Weights of a small segmentation model.
Data: trained on scattered letters and digits in many colours, 97500 training examples, 4.7 epochs.
Rows from block 6 of the encoder of a small segmentation model, named by matrix and row number. Rows with one number belong to one neuron. Each number is 200 + 40 x the weight over its row's rms, rounded and kept within 0 to 999. All counts start at 0.
Before each neuron's rows are labels from the 100 images, of 14976, where the neuron reaches its highest value: "responds to" is what is common among them; "peak on" is the class under the peak. Only what is clearly more common there than usual is listed. The data: scattered letters and digits in many colours. In brackets: how many of the 100, against the usual share in percent.
# fc1: MLP up (encoder.blocks.6.mlp.fc1.weight, 1536x384), inputs 96-191
# fc2: MLP down (encoder.blocks.6.mlp.fc2.weight, 384x1536, transposed), outputs 96-191

responds to: the character Y (44 vs 9.1); the character H (25 vs 9.4)
peak on: Y (28 vs 0)
fc1.13,155,220,196,180,162,151,174,208,203,215,74,254,190,183,150,177,268,214,200,130,228,141,200,150,233,227,212,167,180,152,203,201,268,206,188,217,208,182,313,195,177,223,310,241,210,216,116,265,222,213,235,166,197,230,177,197,273,145,238,282,226,239,234,179,156,174,143,205,162,226,170,224,240,184,192,217,242,207,177,270,191,178,189,163,198,198,182,164,202,260,160,240,158,191,206,160
fc2.13,166,247,213,161,196,233,214,219,145,202,219,167,194,160,223,191,236,245,214,272,208,167,243,256,215,151,235,215,201,163,196,230,203,235,255,199,238,158,175,219,268,161,211,219,172,206,236,222,204,266,177,166,188,218,232,174,219,177,187,116,185,288,225,173,254,242,174,194,215,209,225,192,185,218,235,145,163,171,182,159,197,187,232,242,301,212,246,240,207,267,187,205,39,205,249,141

responds to: the character W (46 vs 9.5); the character M (35 vs 9.4); the character N (29 vs 9.7); largest: W (29 vs 2.8)
peak on: W (30 vs 0.1)
fc1.621,169,208,208,126,216,274,191,247,188,181,175,195,208,182,192,164,241,274,194,155,170,193,194,194,215,206,191,219,185,173,177,194,212,219,107,180,261,166,220,183,208,219,164,195,189,249,142,243,146,191,184,173,180,194,159,211,244,134,178,197,239,199,258,200,282,165,142,183,103,207,180,218,223,205,124,239,217,263,230,240,127,197,193,248,200,147,136,145,154,192,217,213,198,202,188,201
fc2.621,210,250,230,252,254,229,217,220,182,258,140,134,199,203,178,191,243,140,181,255,239,197,185,186,198,147,187,160,235,223,112,214,204,166,269,239,115,251,161,216,105,179,255,283,209,184,275,182,141,239,210,226,229,202,229,269,90,176,268,229,175,199,185,186,193,222,207,251,162,185,220,142,159,207,222,157,142,178,236,212,252,250,326,216,267,206,197,247,201,204,150,257,236,240,180,121

responds to: the character K (52 vs 9); largest: K (27 vs 2.6)
peak on: K (25 vs 0.1)
fc1.279,212,233,208,249,178,129,166,191,212,166,142,277,169,228,233,194,210,248,170,143,153,185,188,225,198,148,273,129,252,237,249,230,244,251,230,113,156,247,282,180,202,129,178,258,237,189,170,169,202,81,199,143,173,197,204,229,119,197,188,189,281,262,179,166,230,141,176,219,169,217,168,230,243,202,286,260,282,275,186,243,77,224,223,193,175,230,224,186,282,162,178,230,209,225,214,200
fc2.279,214,189,184,209,222,156,222,200,119,177,229,177,249,155,272,227,220,141,217,243,237,178,153,137,169,236,179,179,168,258,284,190,182,189,276,232,201,227,241,196,205,242,102,157,269,218,247,169,151,192,167,315,178,299,231,153,265,253,246,234,107,161,227,231,229,195,153,185,237,233,275,293,152,225,168,130,206,159,194,176,219,258,235,142,226,214,245,232,160,242,219,167,189,184,216,171

responds to: the character W (52 vs 9.5); the character M (39 vs 9.4)
peak on: W (28 vs 0.1)
fc1.466,98,205,226,142,177,158,145,275,146,223,221,251,179,218,195,157,202,163,179,175,207,166,175,241,220,249,144,234,223,237,210,215,185,253,185,194,202,240,163,79,193,214,182,191,218,202,180,210,196,177,215,239,189,218,197,193,174,167,171,237,218,220,188,216,180,211,217,209,157,230,196,179,206,164,187,247,252,197,207,219,230,197,191,258,237,269,148,219,246,224,197,213,195,180,232,194
fc2.466,167,196,173,118,187,154,174,182,193,196,211,225,199,175,177,217,219,195,185,223,186,238,139,224,240,222,183,137,176,208,161,188,228,218,196,249,198,221,196,148,150,236,204,178,236,212,175,283,150,204,220,209,138,209,208,145,153,238,141,200,192,160,166,222,156,248,210,195,188,189,220,219,261,235,224,150,203,116,223,186,249,225,204,236,223,190,187,197,217,201,159,242,70,163,183,142

responds to: the character W (48 vs 9.5); the character M (38 vs 9.4); largest: W (28 vs 2.8)
peak on: W (33 vs 0.1); M (28 vs 0.1)
fc1.738,135,201,254,134,235,186,226,232,280,152,216,197,202,164,287,153,219,187,172,156,239,171,177,270,173,247,276,146,176,216,187,209,178,199,207,190,202,258,253,130,171,215,143,194,254,220,255,226,244,185,206,218,242,133,248,234,176,223,210,211,272,226,241,165,201,184,161,219,182,228,153,239,150,175,158,235,260,184,151,122,164,217,205,207,124,149,185,204,253,185,180,189,137,216,282,207
fc2.738,195,168,132,145,233,231,256,169,254,237,170,142,219,176,241,237,140,222,238,205,214,212,212,170,172,160,228,226,113,127,159,265,269,160,154,202,270,211,161,194,177,261,164,193,199,218,194,261,222,212,199,112,193,233,246,207,157,248,209,165,128,208,202,182,185,239,198,193,195,177,206,253,207,178,202,223,169,178,190,216,186,200,164,217,152,163,197,221,189,201,217,224,112,217,195,211

responds to: the character W (50 vs 9.5); the character M (26 vs 9.4)
peak on: W (41 vs 0.1)
fc1.133,93,205,255,117,229,168,208,223,268,142,250,243,195,204,229,183,260,146,185,139,238,229,156,233,233,271,213,155,195,159,209,159,165,215,206,219,196,264,207,118,204,211,209,147,215,216,186,194,230,144,220,215,142,166,215,199,245,215,233,195,216,188,198,174,201,168,165,255,210,195,186,205,161,199,166,130,270,210,245,244,187,170,202,232,185,228,210,198,246,236,218,192,212,219,260,170
fc2.133,220,233,180,180,183,160,201,217,176,228,113,110,160,205,224,227,151,179,173,240,119,284,258,215,189,178,195,155,125,172,158,184,226,188,206,205,143,183,261,229,127,213,185,143,276,180,236,260,207,204,173,177,173,190,212,183,182,266,255,174,146,251,237,276,143,245,183,190,142,215,226,175,218,252,258,283,196,115,176,206,204,253,190,210,162,170,125,214,203,186,147,274,89,192,202,216

responds to: the character N (48 vs 9.7); the character W (33 vs 9.5); largest: W (25 vs 2.8)
peak on: N (26 vs 0.1); W (25 vs 0.1)
fc1.731,124,229,257,145,217,199,170,268,248,170,219,250,166,273,231,166,146,105,158,157,199,190,160,205,171,200,236,289,191,216,211,191,193,238,222,122,230,227,161,126,166,209,178,175,168,140,209,221,199,176,229,213,210,166,186,153,166,165,191,208,258,195,213,196,198,221,170,265,156,198,232,187,92,134,196,182,262,207,196,267,241,217,216,208,241,213,175,184,250,265,239,169,185,224,253,240
fc2.731,257,221,171,221,209,130,158,193,224,199,230,133,201,186,180,189,172,201,161,234,222,230,162,186,222,202,108,160,131,179,181,203,171,176,194,235,241,204,218,160,167,194,222,224,236,231,244,242,172,239,195,293,120,240,170,209,242,205,159,202,153,201,204,206,204,262,215,219,179,185,226,171,249,203,184,142,158,84,237,199,265,238,259,168,221,219,198,287,186,194,223,258,86,184,156,167

responds to: the character A (42 vs 9.4); the character 4 (29 vs 9.3)
peak on: A (25 vs 0.1)
fc1.468,147,244,254,186,192,198,182,288,239,228,226,221,143,228,201,151,153,138,143,165,219,143,199,274,241,282,189,260,274,211,204,143,134,215,200,145,194,201,156,210,252,242,156,196,187,118,216,217,231,137,202,162,205,179,270,213,210,257,213,190,239,208,218,210,168,168,183,196,163,220,96,208,233,204,169,236,267,163,131,239,141,149,153,235,174,239,236,184,274,179,190,184,220,206,158,167
fc2.468,209,206,226,203,214,239,199,195,211,195,119,156,183,126,171,217,185,219,234,253,183,226,281,222,128,130,243,208,148,209,224,264,240,180,256,216,170,177,209,132,123,241,220,194,222,226,283,232,163,189,179,238,168,190,181,124,173,224,222,158,110,266,201,183,188,244,180,182,212,229,228,177,229,239,257,230,165,219,184,192,200,175,183,143,221,170,230,205,202,169,225,183,131,195,159,230

responds to: the character W (51 vs 9.5); the character M (44 vs 9.4); largest: W (29 vs 2.8); largest: M (29 vs 3)
peak on: W (39 vs 0.1); M (29 vs 0.1)
fc1.56,126,233,206,130,152,116,173,231,218,165,196,193,125,194,267,147,221,214,206,118,242,160,133,232,200,199,212,196,206,236,193,145,178,229,207,130,116,218,264,140,136,185,190,176,224,150,241,168,211,150,224,150,229,163,253,206,144,235,187,167,272,213,212,216,209,193,159,191,185,217,204,188,204,122,169,173,268,235,189,210,212,225,229,205,168,196,209,163,210,234,148,150,111,222,271,181
fc2.56,171,265,138,148,161,173,266,181,297,215,229,171,160,131,222,203,124,211,230,171,248,271,261,221,135,198,282,236,140,167,167,261,183,174,215,198,267,203,186,180,133,188,205,240,215,155,221,180,253,183,218,168,202,226,213,140,150,168,170,119,185,193,264,192,171,227,167,220,175,167,229,230,216,198,210,136,196,222,228,201,219,198,169,183,210,208,185,210,147,162,207,224,63,248,216,239

responds to: the character X (39 vs 9.4); largest: X (25 vs 2.9)
peak on: X (31 vs 0)
fc1.150,188,247,179,250,238,169,147,271,227,204,216,216,197,201,99,169,243,250,203,236,214,126,187,220,193,191,248,201,239,223,181,195,256,158,174,219,172,189,246,179,166,194,175,247,214,172,184,283,205,177,199,174,193,144,226,187,186,180,250,306,262,143,139,198,218,209,202,297,165,186,139,202,290,226,233,270,249,236,173,203,211,216,222,147,151,224,213,106,181,176,254,198,187,228,123,198
fc2.150,206,200,129,196,181,200,204,145,240,148,184,195,227,242,198,163,224,231,257,166,201,233,232,179,209,166,136,264,198,279,191,179,263,219,145,176,178,256,244,223,206,281,227,185,203,252,230,224,202,202,217,159,255,191,168,243,170,258,138,148,144,235,185,201,150,224,259,124,310,265,244,239,164,209,179,221,106,178,219,231,245,153,207,205,173,153,216,294,194,261,250,218,92,184,213,217

responds to: the character M (34 vs 9.4); the character W (34 vs 9.5); largest: W (28 vs 2.8); the character N (26 vs 9.7)
peak on: M (31 vs 0.1); W (29 vs 0.1)
fc1.347,210,222,258,192,216,268,169,218,233,173,186,231,185,138,233,192,161,236,224,210,154,170,171,218,167,159,232,163,160,188,183,164,230,200,155,153,183,182,239,110,227,181,142,210,223,256,109,199,185,201,184,140,167,234,154,279,180,171,153,209,232,203,241,135,245,167,180,168,95,175,170,206,211,186,236,144,289,188,135,175,136,190,202,234,147,157,220,150,193,218,299,238,192,155,280,190
fc2.347,234,267,127,131,182,183,187,256,176,231,212,215,151,182,207,260,230,192,207,235,204,174,196,255,169,118,192,191,181,192,200,256,166,193,232,242,189,231,164,162,249,197,230,240,286,220,243,319,168,209,226,152,140,180,187,175,120,204,187,210,157,190,214,125,204,189,160,250,214,195,235,223,264,148,200,133,224,217,203,239,261,231,267,206,255,238,246,233,194,216,266,217,117,226,204,154

responds to: the character M (56 vs 9.4)
peak on: M (34 vs 0.1)
fc1.54,209,243,249,158,159,274,186,302,221,184,173,245,173,175,201,175,224,276,195,243,140,214,243,187,190,185,176,215,172,168,239,215,187,266,113,175,183,184,210,117,240,226,117,156,225,261,188,250,233,189,149,123,138,181,144,242,242,152,147,137,198,190,158,192,192,193,218,133,113,192,141,195,197,233,178,204,208,221,112,157,137,160,254,262,189,184,128,183,204,164,302,247,191,168,250,142
fc2.54,165,210,160,179,192,225,248,243,198,202,241,167,201,196,283,198,256,151,161,234,237,184,145,184,128,171,201,197,196,216,199,212,115,203,209,208,207,257,210,169,253,201,234,253,282,256,306,165,186,198,149,202,171,143,201,164,154,187,154,148,176,232,213,188,180,248,190,218,185,178,287,229,182,253,171,191,200,195,231,127,301,245,187,254,233,189,215,271,265,205,155,219,133,139,235,212

responds to: the character M (44 vs 9.4); the character W (36 vs 9.5); largest: M (27 vs 3)
peak on: M (25 vs 0.1)
fc1.68,145,193,188,142,186,107,228,225,237,158,237,256,170,236,247,167,191,195,195,168,180,191,166,223,240,283,183,198,184,249,210,154,228,217,171,142,159,219,263,166,217,181,220,121,256,182,211,168,198,133,185,207,209,185,223,214,217,230,198,199,283,232,233,191,246,231,164,182,171,270,157,195,220,111,171,235,283,200,220,168,238,246,206,184,176,151,196,199,202,241,128,210,85,167,281,174
fc2.68,239,250,199,203,256,214,305,230,191,231,245,212,166,163,191,239,130,207,205,199,166,219,289,161,152,145,240,203,157,192,228,259,227,236,193,199,249,188,149,222,203,181,204,226,173,157,239,197,195,255,173,195,197,238,162,146,124,150,174,153,204,163,217,228,212,143,162,221,188,173,201,241,208,198,231,240,199,233,179,197,228,206,168,223,231,212,202,177,87,187,189,177,97,274,181,280

responds to: the character M (50 vs 9.4); the character W (37 vs 9.5)
peak on: M (26 vs 0.1)
fc1.360,189,214,191,183,173,208,190,228,260,170,187,181,186,222,222,191,133,213,223,161,232,172,187,165,210,265,192,138,186,117,160,228,215,164,173,137,212,180,272,178,277,230,162,213,194,251,122,245,204,146,222,218,216,186,234,236,190,180,171,222,255,277,204,190,167,221,190,238,154,220,148,198,175,238,184,195,258,188,214,208,120,220,173,170,175,156,171,158,252,173,175,236,178,218,265,183
fc2.360,258,223,212,173,162,244,212,176,134,217,188,156,192,240,146,233,220,229,186,204,198,235,188,241,208,152,191,209,190,193,209,215,182,188,244,193,189,209,156,212,161,224,224,204,189,206,219,258,224,317,223,188,195,152,252,245,242,190,156,196,120,201,170,178,193,159,241,223,231,242,207,248,216,153,227,129,129,143,182,216,209,220,205,269,269,96,193,255,187,241,239,260,96,203,208,190

responds to: the character N (47 vs 9.7); largest: N (34 vs 2.9); the character M (28 vs 9.4); the character W (28 vs 9.5)
peak on: N (39 vs 0.1)
fc1.757,207,217,236,162,193,241,240,157,227,197,197,216,178,203,218,157,165,181,193,170,277,229,195,135,216,240,156,206,154,167,179,198,210,182,188,171,178,197,306,119,171,177,125,220,233,259,128,173,192,124,197,237,211,209,196,292,256,148,169,188,251,187,255,217,219,250,146,206,164,185,219,236,200,199,202,126,235,177,256,173,173,164,214,226,229,190,161,205,166,235,223,222,163,198,280,172
fc2.757,180,254,203,123,135,214,222,216,206,211,230,199,157,184,216,161,188,212,218,244,198,241,177,179,194,146,234,214,189,239,217,215,206,231,223,204,163,182,111,203,232,192,220,152,326,201,260,214,263,183,201,161,200,234,207,195,144,201,197,231,167,111,237,135,129,192,181,185,266,257,257,212,206,229,222,222,232,202,158,279,268,227,201,208,227,226,197,239,176,255,289,196,81,212,220,180

responds to: the character K (54 vs 9)
peak on: K (34 vs 0.1)
fc1.144,181,157,254,248,202,136,200,212,209,143,205,252,178,229,227,221,193,226,168,87,149,180,162,199,200,218,226,140,254,192,215,248,207,199,226,196,135,229,242,163,189,183,245,213,229,186,195,181,178,139,207,156,201,175,162,248,167,201,247,245,258,225,183,202,195,167,143,267,185,101,217,258,200,193,204,188,242,281,261,298,170,190,236,144,201,261,226,184,245,210,159,230,212,267,192,224
fc2.144,193,200,150,154,223,121,231,254,158,208,230,177,239,176,269,236,198,198,188,282,202,244,184,151,195,223,141,185,169,282,194,196,188,192,195,168,235,177,233,198,146,221,156,146,250,193,280,209,128,157,222,234,180,268,218,153,195,193,227,176,183,188,260,176,229,184,159,183,203,229,249,181,185,184,149,258,199,167,196,119,198,240,254,99,215,219,252,199,218,202,233,154,104,195,147,206

responds to: the character M (40 vs 9.4); the character W (33 vs 9.5)
peak on: M (28 vs 0.1)
fc1.7,202,201,199,121,218,197,163,223,262,194,197,238,210,203,221,216,211,212,179,190,184,140,179,210,269,233,231,212,165,212,170,158,253,226,150,139,190,197,252,153,212,186,154,180,138,268,195,191,168,210,200,86,201,237,188,275,222,250,140,140,220,188,185,148,272,196,152,156,167,198,173,154,185,143,199,219,281,212,150,146,152,188,266,248,169,155,140,175,286,182,231,215,183,207,185,216
fc2.7,252,256,227,226,226,206,210,178,168,219,183,188,176,161,195,220,247,218,218,224,219,186,248,218,214,121,197,177,212,234,199,268,225,200,248,205,121,227,107,183,215,187,197,250,210,177,252,211,177,222,197,175,221,212,240,182,113,206,221,185,227,180,177,170,215,182,173,186,188,212,245,290,256,200,235,163,228,181,262,256,271,232,263,255,276,257,267,248,154,217,167,214,170,280,196,214